From a checkpoint of a small class-conditioned image diffusion model.
Model: 6.39M parameters, 48-pixel images, arch dit, norm rmsnorm, activation gelu, moe soft, num experts 16, patch size [6, 6], width 192.
Training: soap at rate 0.0019, 26800 steps.
Data: trained on coloured fractals of 300 iterated function systems on busy backdrops, 48750 training examples, 70.4 epochs.
Rows from expert 14 of block 2, named by matrix and row number. Rows with one number belong to one neuron. Each number is 128 + 32 x the weight over its row's rms, rounded and kept within 0 to 255. All counts start at 0. Numbers have three digits each. After the name is the row's rms in percent of the matrix's.
# up: expert up (model.blocks.2.mlp.up, 16x96x192), inputs 64-127
# down: expert down (model.blocks.2.mlp.down, 16x192x96, transposed), outputs 64-127
up.21 102:137105167136110175134102142100116161133167138123181125150114104135080146184153126111164094121107099149171061098110100127146098115092138122095125079133091137155138155125089106255141121120098189
up.22 088:139147138108091101168163150134112105127118167126146080113164153168159104158147172102093098146105107094100100080118126112091120137154136104168113130145089140130103111132079156148170093102062115
up.23 108:146199165152132121148122055115123131143080093110092133228179133137184150123187073109116123163130120103124159142095143167131091180127119122113145167120126077107085094121134160111128162126131157
up.24 108:100162135162162137124071079113083126102119184134148137163093144086088138199139121132130083089144150087137093112114120140192136119082147074123070105142107134152151164123187033113137154166180132
up.25 087:143121132126092151171136129149124093114130151138153096125093116158085088137141108136096114145124107091139095097132096132080139152151217096163120150128149085163116134200104148101154116142150121
up.26 088:099103058120098167120132192122107109128181138103152052090053133168083072121107083106119112147137124140117092141134147133147104116152152150181134138100137108113100159175118196118148097153088157
up.27 082:154138044126134129105162195187079120186073111114153135178107192151098118150138154132120093144128139127107097053078095152080150148147128186143127073120140095115102129083143121138122131169115125
up.28 111:175129073143134131141141116125154133186154186165149107112134115156184113084122142087097168154128108122123095135141124119118124138117153122125106096097104107121102114114131124128137102154094159
up.29 114:087130115102143130105110149157100175073033099159138127171133090117131124083146134100121104114148136066103140101192095130143127122192162116094133152150075114116105058164120144179120112077123145
up.30 088:172127207104143121121138119141080102168110161158160107112093130131124070153182140032103145129120102068120071106099081155078112097176127092098115105131073140152131152105086114111173109100110159
up.31 153:095105112123138069120095150169113148094104145164083141195132122160131120113129156121149111121094124126088148151130145072149122125170149130130105131214068136148157090186126078100073122128106123
up.32 091:194101188158104148182163152182112167169076094134149131130122135095147147176156127127166156173058139092109071178095165081132176137177140171093191114127134119059117087099104161080154138073112168
up.33 115:138167125115103122139083148104110070115170105105056101161113130099136076115152126123128137128187163255116212146160142056067093145162143109151110166138074080141150115222132177085118122096140132
up.34 093:121187152167088146136123127105095140133137140167127138206123103068156089171164133095096111098171154067111134112154165089047093130169177099118117086084173152177125119124154111161100144143141173
up.35 139:177134166160136118128127127123128122147168133108135106118145111116149144111181066142122102158102161123143107146165158090125103139171131135099132138090113154062085176063103115128170148109145108
up.36 105:124106103139158096087099133120094141183180125171106083145176129128160167204127101138125028083105148110144142138123162154139082081141166080133105098142103087141150052165145129127128125131133137
up.37 095:100161124191117122139139149136094149110068159138095110115086101105133111166141171144093137121125145130182145095111151215111130126138117132099097048183114157122155113133052113144157093171085162
up.38 087:151109142152094123117085123125160119094000106105108123168116139114177087080154094092115152182188102097152118097142134161111127153164161072111172137124122105165146105148107134136140092129160104
up.39 090:064126095102117174126111190073095185098070091127134201087151157126162102089159136139146113150167116087115172173064098155101134138071127136156175119118098112131145066109148173122115090128146161
up.40 105:123141162154096111117125165111087102145101134133141109084090130090116187155134085107146127129131097159135130127127178139062054108057145137135085145122106117143149142099115131089117143110149141
up.41 116:131100109111134117108144101114102108163086130135163071134151133191117089160102202073128146137073120091113133099124090138101147161153160150132082136160068145151161130172133109097091118098092131
up.42 111:185085117154123195110125135155106170138090124143158159138137082137034167124130138162165106111082098133159113121148128077111103132144121140109089101154096111109086160148120077108152125130103139
up.43 121:124115173142083155147152137110153062161185131115114093089125130140079140134077087112117146117103066000153112110150136145114081151119130161166136175091000109141106195121142122196155159119105141
up.44 108:147116087140110179115163149135100161090068094101114154091149174126108165119126175119134108138126155126082131144180095068108178111174123166130118148124099142073116085125157141154110092092119146
up.45 096:111057119096127143151131103112131109149031116106147160118173162114108089126153095165098097167084096101161110116066107135103090183125155140129201149107094112119169145119060106113116112100074109
up.46 139:144087131156100113103094113149149134156145161150135097186133083117134124126147143089148151122133160098123086121148150065192093136179149099144148138103046155101109136120095105097140111099107128
up.47 090:109103098101147127167193094133191064090142142184125128146113088081115084129140103172127132079163186147063106124107115118073108150170133105148139176104114103175160151112140111106131107176116143
up.48 085:089052156148117210074089167113121158191202105185103120090145129106072161124139147155151110085110112138172128125126147141136163137111122143099119150121106126061076154124043118144135117158111077
up.49 082:128139186177145082113130087161160129149101109215161171126177129070116177112109136126139113130128141132155164110097116129128134195183164129107126071157082120118126122184117155115119070184161186
up.50 078:130097079152146131106197054131148123119098074128150094168169144146120125154156165144138119189171086121126151126159157115047127130124104089195128147160128113110086112110188181035116149098198137
up.51 110:115093121141122183096129153070126148160154142124088129143161096133095073060193123133184120098152154062128160153127112096169110170055092157169188121090054172084109125167120159148140112126127106
up.52 126:133178144144084132131085179094141099125150140090106093132069161107112124167146124101166132162127113059170139129114186097114096111090155170193125156157162138150173125168081154151125149144142118
up.53 105:130087131128108125149133137101119119111225117139153087178083134119066158136132144083143150083110113169088078103142096100096120120111130173111125141138126129175143171144156097038124148175098139
up.54 090:103148197147076122075145150116155091120178135163123110199162161083156150165103162103132170111190069126109096133077154112067091086086116140146141136122114145109111162092172126149100181137144169
up.55 088:125109103124156120132104132103127148104142192094146127135112122139094163120081166161143163116148115129122135138137107096140172097118112191141132123159089162142136132206189113183101090168121072
up.56 093:183115076076147100170125149176153070113106161129115126107071161160138087132105124161144084133166164156078114139114183146191163158133179086101150118118147077180128104149167067113139143124148088
up.57 091:064123164075137145104078073059115147144221180108149181150164113124140114089167100110168135127148123088134168108110102099117106138156127170149112091125118136108177072164105152148104118114111157
up.58 085:104173107141121154142134039113140171121124130074145122166133101126227101117123107097119146113126143154139141134112169165068130140096142131138124103108126126159129057129095134128113164158138146
up.59 075:115167118150106150126185127117086112110153191133211098038132141130137094122126111146150109119095111143167120104105063247092178078142123106128115098144125179060073104101107117162101127165132134
up.60 126:136135133126089198137164141145097172095141153049133159188118095130046134145156109154187150086173115072172098091142117140196115135115110186170190133140093137097105186159069133109162156149076098
up.61 090:084075142110132191110124154107124195084160160119150139140090085161143164164109128141150151075182152147136111084140137197217163136142096129103161146103114152079152142088085128136107107154186111
up.62 120:108130164143113095124170147097102109108110144126161109102144176090123169152154102103134116116156112163183060095117167166128135149185159139134120107167139187113130145123075113229140127143108080
up.63 107:147154122125128120120139129130075199119097071139104083111208087144130055101127108142165112131098140118123180156121145117150164145182101161137143125161109133081129109153143120125118149095119157
up.64 081:225157110106066125125192159126113127149140088125096041142162095154122110146136136114135132140117155082170115114173113099156101119123129105153130098124123150161054144166062083134076115139165099
up.65 097:151134170161123136129143163077107091072170096098089126124106157115101128127133050140162100128102107177157104113145169093123126140155130172142179160109145114126103165101143132120086144071096113
up.66 115:076128181074107100115078125127085118115151122139116066142142122123089097098134172086130120115124122059149160108110161071104131101173152130157148142131125149121094121189158112017127112100113135
down.21 083:140104166107133090128139125140130183113178145111143112137141156093122147129103119109104136112103172052139175136131114111149133109104121124172157147144155104142149110159086083000152091088092172
down.22 095:154138160136143133116103090175126125110149164154097133109093133105119152118102095085147113117109160132145136125145134124141147111127042121114159129181135121135171153174128115128171130146057110
down.23 095:085147088149178121151157149161159136185130085119118160113196165101116170099094103123149140100115170135093132167128120173151126148085128162105171183164121138131129124153118063140126109064096080
down.24 122:122047122073158165131172088141118128099121072106114128145138150153175118172142133134110130135141110098150123121109101124074125111065185167142141148137149130166085118135111092133094174105152141
down.25 104:101092147124100109049140133119134124100158146118175098119127133068109143143121186159179126137126155122083147158104142147165113112093119168112149125123149148102083182149054121099128089107094125
down.26 104:091175103113142098171185172144141097092135105117147115161156151117102091138121153134132135117118122065105142139104114110073119104112156097093057100142153086137112169146106162137128122148070117
down.27 101:142170084090096078165163158085153121124046214168106146143122153147101126144091166118155149126161106144100163172117105097124140111088145072140090125191131110097172119176083149161172129086099075
down.28 108:158163106122120167117150088142028117174109098126155116092087131085106142123138146125136098106084110140152145122085183085164107132084166104093129149174136093146092106174101086149161134080136130
down.29 102:118119105147162118071109152171158134064051131124115133157123122108095105144146108107153159116123106205143097139144110126156152119188118159136144140099160157153108147076156093040124097158134144
down.30 095:089146163121162124088121120172158132156139075109169139097138164120161108105122119178137100088112112149135172163133052091147119087158116164167105127137147116133141130186098122117124089124070136
down.31 120:088144140106103103129151157064128185155062086100205157160140213104091123114111131179111139122132084093118131130171119181144089103165133092098137096183095108113147111066127100136097118133111133
down.32 097:175147106129095103131108139129163197134104122122184147074122127169115137140128167135066122149073111169123173115133163155142190143161124054121073138144078114034133172128184121156155115185177109
down.33 097:108068106138100107115194155098150125095169125111073132112117143159109142132082139094136157150173112000144039118135128139130124120151133132080140074121203168133080160063152149140131119138131104
down.34 103:158099093106144138122144145123122117107178112141117143136122097153118126166099147099125159114160118198135081115103219124121095126114146180119135131182000161137124141134157067111081139139170112
down.35 099:167099128127155127128112094203105115108177232133022099109107097139166123128137101109158125133092138114148145099115112023145130142117124136151125175080150143130116143187105103104174127093134119
down.36 092:129147134079057112099148138147156116133046120164106065120153147117143143185169154169095107120182119069183109152165130117130089135144123141112131115132088131143136149081167146151131140142104068
down.37 100:160093142125065115122103141137143144140060146125107057095154104146144123146168134113097115102140108081101142121139154080163134126100095123127127177107141134140108105147111132069144103108123168
down.38 101:114151093168140079140180153211125083102020139132091166217155126134133119129154110173174143132158106137151099122125125122129106131155170178100112101141122163141109097085103104111151131094159103
down.39 094:159098117177130112131133196072117176125117180111109193141066084146122119118129110129154152157181166142105070103139129108117167170090145124142122125119158180118087162138146208128122118148156145
down.40 101:121076119115089146110107172119162117146113180143132112081127145166142170130134164145156121138135151083117102104156118111096095123000153105154150107109089137085155126173162143159143112152156134
down.41 106:144171157145128118176123055070146111209084123123159083123069122092088093100120112150128130179091154127119126179119098134134163152113185101124171143098151094130136119100119133139133106111146093
down.42 098:180166149087102071157081119143133159148071136116154141114065202129080146130166115097104139113095125111111175123167158170140110162122164108151141131142110109115177067131076111124154146090094131
down.43 102:136096122092093099115098151147100092161174123139131106057137165096114133114200177090119090110145180255118125155119159111097090135076117120102121123165255149141141108150136146073126161151157105
down.44 094:109102128058079122092094121071128179095070166103097140125103156137121162109153089124112116112102094121124125108164094139113159116212116056164107137128137100092100132125140130134096080104146122
down.45 101:168177126148128089112109107136136082208091085183114173133083096080100120108135142081146162169120199127093141118095105102106104161054151097082121149130165139112121081145109162179151124125133152
down.46 127:164144127120102147177121028148097119158120088113153079162059110169148094093182101133105126145131101111151111147129156181119144162194141139129116126112175124104184090087112134110136130123131109
down.47 105:096123137132143098175060126092110085132105147111159140154138155123103115163044197086102094097149149132145115184102108055101130152128147129145095149094182106124112107158083157120144118125112125
down.48 087:130163136153135043110161175126126107136204231060076135166103092158093146080133082109144142118146085145141104101143129110141135153104099110159141082147073131141170111149125159120130167096125088
down.49 092:122181164129117173141121092170144071138093161092162171110151101190152125122180124071093141146120066175106107152136141131151169131111124179141132126092105162104182167097094135176056113129169121
down.50 084:127143106118119126097143104155086148143065117184131118155120137084097109124104145109102108148155207107132173165095148117087125097137171134128104123138082144124102092165161148126146078157108121
down.51 094:080088150123123085115154129101158148144174068163118171130095117139096130058099094070069156138164113175117092136126143151156114149000060077104113120072156151113137148069109146079149138091103083
down.52 096:111073123104063116118111201098087125144149111165104132118127101138147135128111147156080119134144124155160119110110180137140084125060121107082145099103025116164107168124074142152121163077096096
down.53 086:167162122144106106137109147131129107145188163116131103168163091130072155123112119193138076115087165056173166162135084160088150140100156102136151115170127133121147100159133138189155173071088122
down.54 104:140064156122081166086154083115116114171088117104118107199142144118194128105165073165125079158208169053142154098194119163126086112111134131146154121123113146117173106088153152151159139113157172
down.55 142:159098136141161125104178163082177144131174152129122101114134120106144099172064154127116163168108103151133124106119145061153153097142116121150133123131080153099113183100132128154175120201184187
down.56 089:161126133154152154142153180148092058092142136157054100131111122145164113122163100069134129101174123170162088140125113128102168158157191159132125131160140177160082141131150120091130107124115107
down.57 104:110172172176158148147197074068139151147194084116144168170071144111098134102093121139112160094124166141125101134104127186195110166142143152106148118157102157131124134065126122140105131127110127
down.58 101:161088077110113113158101097128139129111174121130113067153108109129173095134175116138141141067122157167158163116127120121121095134121067172122133113152129137150163139144164157102087120102142136
down.59 103:128143097124161175120084123132073152063200092155197117119177151164119141113120127114079130135087129117077201130135087139109154137080142093107136119180182102074108157139154171163123157141123107
down.60 096:149181109140108063169089155167119156131116109174139189231134140143064129099116173117106102146171158136130169170165118147186111139092127088111066117126163103107117073107111124146197153131101100
down.61 109:069066102115159121116156080107150124073112154097114138142150166114127153144154129086161136117146087170107069124147121077126117123139137129172144114146193150115091174125138098136102109172151143
down.62 091:132112157103103143128108183112162098110106107127161126107100106148125159104159144145154109120113126097097127180104138132142106136188117128089147138106069114122095121146094102004147133125129089
down.63 100:111123136149155122073188123082135122152104157096105160177115141124155130087148087129121112119100125136144052116108115068149136139140134095165113131123123221118150167044141100116143148126142132
down.64 081:180099138133096134166047179130158143154149217191090091106081122097128089145145135156118156132084138149082132144117141145141093139127149159118153128159102141115134119083093125088099065088173151
down.65 087:107141158093152109121152141059170100073159113143113116136142138077125122161122172146134147084113125071083162174107171178123178110173131148157082087134087120120181150152119101103100140159116077
down.66 103:095156141145148144146182097102191120078160169134083071123116136121151118109131094152135152118137127227118073136140113155162167112149135135124094106097095124106179167046153106255149117153099129